python train.py --n_mels=40 --spec_augment=true --norm="groupnorm" --weight_standardization=false --kernel_size=3
Rows from block 12 of a small multi-label audio tagger, named by matrix and row number. Rows with one number belong to one channel. Each number is 128 + 32 x the weight over its row's rms, rounded and kept within 0 to 255. All counts start at 0. Numbers have three digits each.
Before each channel's rows are labels from the 100 clips, of 14976, where the channel reaches its largest size: "top examples" is what is common among them; "peak on" is the class under the peak. Only what is clearly more common there than usual is listed. The data: melodies that start on their tonic, played by one synthesised instrument.
# filt: filter width-3 conv, dilation 4 (model.blocks.12.filt.weight, 320x320x3, each kernel summed), inputs 36-71
# gate: gate width-3 conv, dilation 4 (model.blocks.12.gate.weight, 320x320x3, each kernel summed), inputs 36-71
# out: residual pointwise conv (model.blocks.12.out.weight, 320x320x1, transposed), outputs 36-71

top examples: staccato
peak on: no note
filt.191:108136184131133114152149110148069104104124121138134113173106062109119128105130093129118121100124129117130132
gate.191:097133123137140098120124145122135167147143136145120129099114148150072128159094049095138138152115137141153147
out.191:106127128043164131130207128222128128131133128127127062127206131217090142127143126131111130125100159125136153

top examples: the note G#
peak on: G#4
filt.50:100132133118129127116176105126167126120146132155126145202133103105127128158119160093140145111188135133118149
gate.50:178134118209163183157117163137164173134124186170111129148067213157096128175137137146176145166156092120151135
out.50:129125131124175128125129093097069095126179135127139139117125050132134130107070130119125147129132125155124126

top examples: the note C; tonic: C
peak on: no note
filt.195:127099150132081210157133122105143223156119113125120122128136213063115110117120128134119123118098120048128124
gate.195:137149072121160116132146119118118119142128104112070139130060139143090128120157105115145063112101132121117044
out.195:121000134169126126086135138061122136209112149112165157128129128066126103132092105107120098167126128055128128

top examples: the note C#; tonic: C#
peak on: C#5; C#4
filt.319:127131117162133122147089096131138066036132103138024103085101119128122128082119132118139094115152048109033127
gate.319:130113125128170115172089163096140127153139103138093131106123146186130124134144093121119105143132148122123130
out.319:134130126130128128115159128126076128128108128127128127128127130129120122124175128093119125128109128118128130

top examples: tonic: F#
peak on: no note
filt.118:118105133095111117084123144133121136135134141124131149072079071105130142098138123111120114124106122146118155
gate.118:115164097121117077117131181097125136098153123123130134103116132212124128117119025118122091132088148154146052
out.118:128124210127128117139124130134103114125219135142128227127124164128120126114125091132131071116105127140138165

top examples: the note C
peak on: C5
filt.99:110110171120157138190161132116122173145118138099135131118121136086098107132117132138123074048122104126092092
gate.99:134079011140178099092146165122132093130106147131010085118105132223114126134180109121147094172116116128140135
out.99:121063125119130094128143090116073118127120115099096129127112123128128045114115083120137072025084046095070128

top examples: white noise
peak on: no note
filt.181:129097110105074199131100129092117123157144128113114158128097129097129128113113161116144121121118057138114105
gate.181:156160150125135091112138118121138129120131103138090141106059118174121144153162003140157101137139166160182109
out.181:103127127128150156100126102126128112158095169154141128107186138190111135138117123127101144131106128101140179

top examples: the note D#
peak on: D#5
filt.69:137146186090167094211141077130111061089141133146112105146196140133176102098074140132226115122094142117080167
gate.69:122106114133137096111195122139141163133100125123136117078078112159049128098119086108106060147127117141150086
out.69:131136146114129130127127144131129139104170133128128142123142129159123127100126117129138127113130140185091196

top examples: pink noise
peak on: no note
filt.183:118097154134107078132156143075146177117153122141148133089136139162104129127100093148162132130112161140149145
gate.183:144129105121107101153113160106137142114115149104121134140143209162063128076135078134103102126124136097146143
out.183:140128125119029098126120103125154134110145196130089146127132132119105129130145131165130155140130128100168135

top examples: tonic: A#
peak on: no note
filt.53:146141120116083137118137114089129138133149151096121138137126148150123119114148134117117127054120127143096107
gate.53:150132041137089128104121200059112128118075086124086124135083167152046128126137025131124096178105133095204093
out.53:121124112074116122125121021126133129147131125135122124128110107077129094131114128114136129085127088103098069

top examples: quiet level
peak on: no note
filt.241:052119123118169169148150132139088176141119134111135107082130068124127111174129181029128117129130116126127142
gate.241:135132105129111118138122165101121153142123143114103150180049190128065128203137097128147119139173124139157077
out.241:140127134113142099158138071128131110130128126131125106125141159118126119118181147153128201123111132126124122

top examples: the note C; tonic: C
peak on: no note
filt.222:086236138138179126097147186137114165166117202140182046131135123163129128160132131143117169155127145128215136
gate.222:128099060131101109088100152130132115118123116161082124106134170133077151118158023104143113182112125152154126
out.222:128144188142155121133128194164124152138105129121136151076085113128101130115128113115128146164163118155157123

top examples: the note E; tonic: E
peak on: no note
filt.45:148122147116155107158133129182126150140112122127157151116121096157118128092141099126084090142049113160137043
gate.45:113123081134115098077145145119134144152135113121105128115117136153073136121152000103148094127113141099163086
out.45:154185128040126154128173129137122142157153129126146128155156127176124132176148157165135127227134187175146128

top examples: the note D; tonic: D
peak on: D5
filt.51:150175151145119176092131168139145149174126205147139129133122127136112128157142127165108139161142094132144141
gate.51:151147124170146136124114167108133134235133145152129147122106156178126160167133121152141134159173150143140134
out.51:128128137131126128124127158130112128128129128126131129121117129128128128127127126130133128217128125141164179

top examples: the note C#
peak on: C#5; C#4
filt.14:130155139140134117129119130127117125150132132128140151147156098161183128118112172132143137133150104110134108
gate.14:154131125187155141121110154119156102161128111160051132139120179149128128157126085135124132132159149137139168
out.14:127225132037142078123114119122109155127127128092128071038088126103127126138131079105144091128084133126133000

top examples: pink noise; white noise
peak on: no note
filt.22:145125128113148115069155137158166123116122119168133130179124112135142129186133101143105136157141106157129182
gate.22:161121131115124113127132171108129097145128108161123150142053134120096128153145000144174037125146106146131115
out.22:152128139150151133162127101149136099130157119128080158123126127126140145050130117121172128127146126089125141

top examples: the note D#; the note G#
peak on: D#5
filt.162:145131115127107105101159125114129142059120143113130140136058126121113128123191152116119164144132123136123110
gate.162:172086060091118133118144153128126099118120107134145137107106115139101127128153059148126115165116116128165149
out.162:128121129116117123126128082104106137126126103135129139129118124116122124133123141118128129126128000114133125

top examples: the note G#; pace: fast
peak on: G#4
filt.216:129134127178128152127189161122133166156127147134159131112091148165128128160171130139105136141135147141164118
gate.216:139119043130093106128119204095131129141134147134027122162135232151099128115159062121134111134106153123138143
out.216:126125126124128128101128087118135133128113116129129128178131130125121080137159113111129124130114123122147129

top examples: the note C#
peak on: C#5
filt.122:125163159118229196182118090167167098100131124147139121045128121125124120085121139134112151119133106136132155
gate.122:130143101137123132130141212098158138132118173112095117152130183133086128151147101128100119163132143118183135
out.122:131076069060057129130152113111013128138116129109128136153125133129129026121159067041085100027066128129128133

top examples: the note B; the note F#
peak on: B4
filt.98:128127208086125141166094088140123123194119127109209157140124126127125128134059132133102124086076122149124106
gate.98:115077128107084113124064163080119101192129129141124137102071125083075123125114091092112111086100113152119106
out.98:128124187213143153178011144155177127135115132155129118109133128115179155128128134164128157144170128123128130

top examples: white noise
peak on: no note
filt.193:121120122156127167117149143110133108136140125153145138141129117116126128115121147120119161183098102148127163
gate.193:138111141104121104125135112090105135149136175127092158121104129202107129135134041133157101054127134141182082
out.193:129114083115075137090135109120113141150130134127140131128126129093114101126117117131099127237138132137141125

top examples: the note D#
peak on: no note
filt.75:073173151150105126109113138078121101144148061123124138145097124172135144127075128104154133120107148124122092
gate.75:158128089186141128139129207080134134133136179130120120169121168113061151148148109102185128116128135110140164
out.75:196132129127128163127128177160087104139143134136128129074149154131129107114159129130139118128142154180137132

top examples: the note B
peak on: B4; B3
filt.309:180231144110171138132139077212139047148130122133134117154187115223154128138149150181121177132126169142125138
gate.309:113065068125111100128095140052127104154095131119000105098114160118051128119125003073087109122075126091150107
out.309:142175161128103139154168133255139160110144129132118129180161129143159201132173255129134162154156187168128150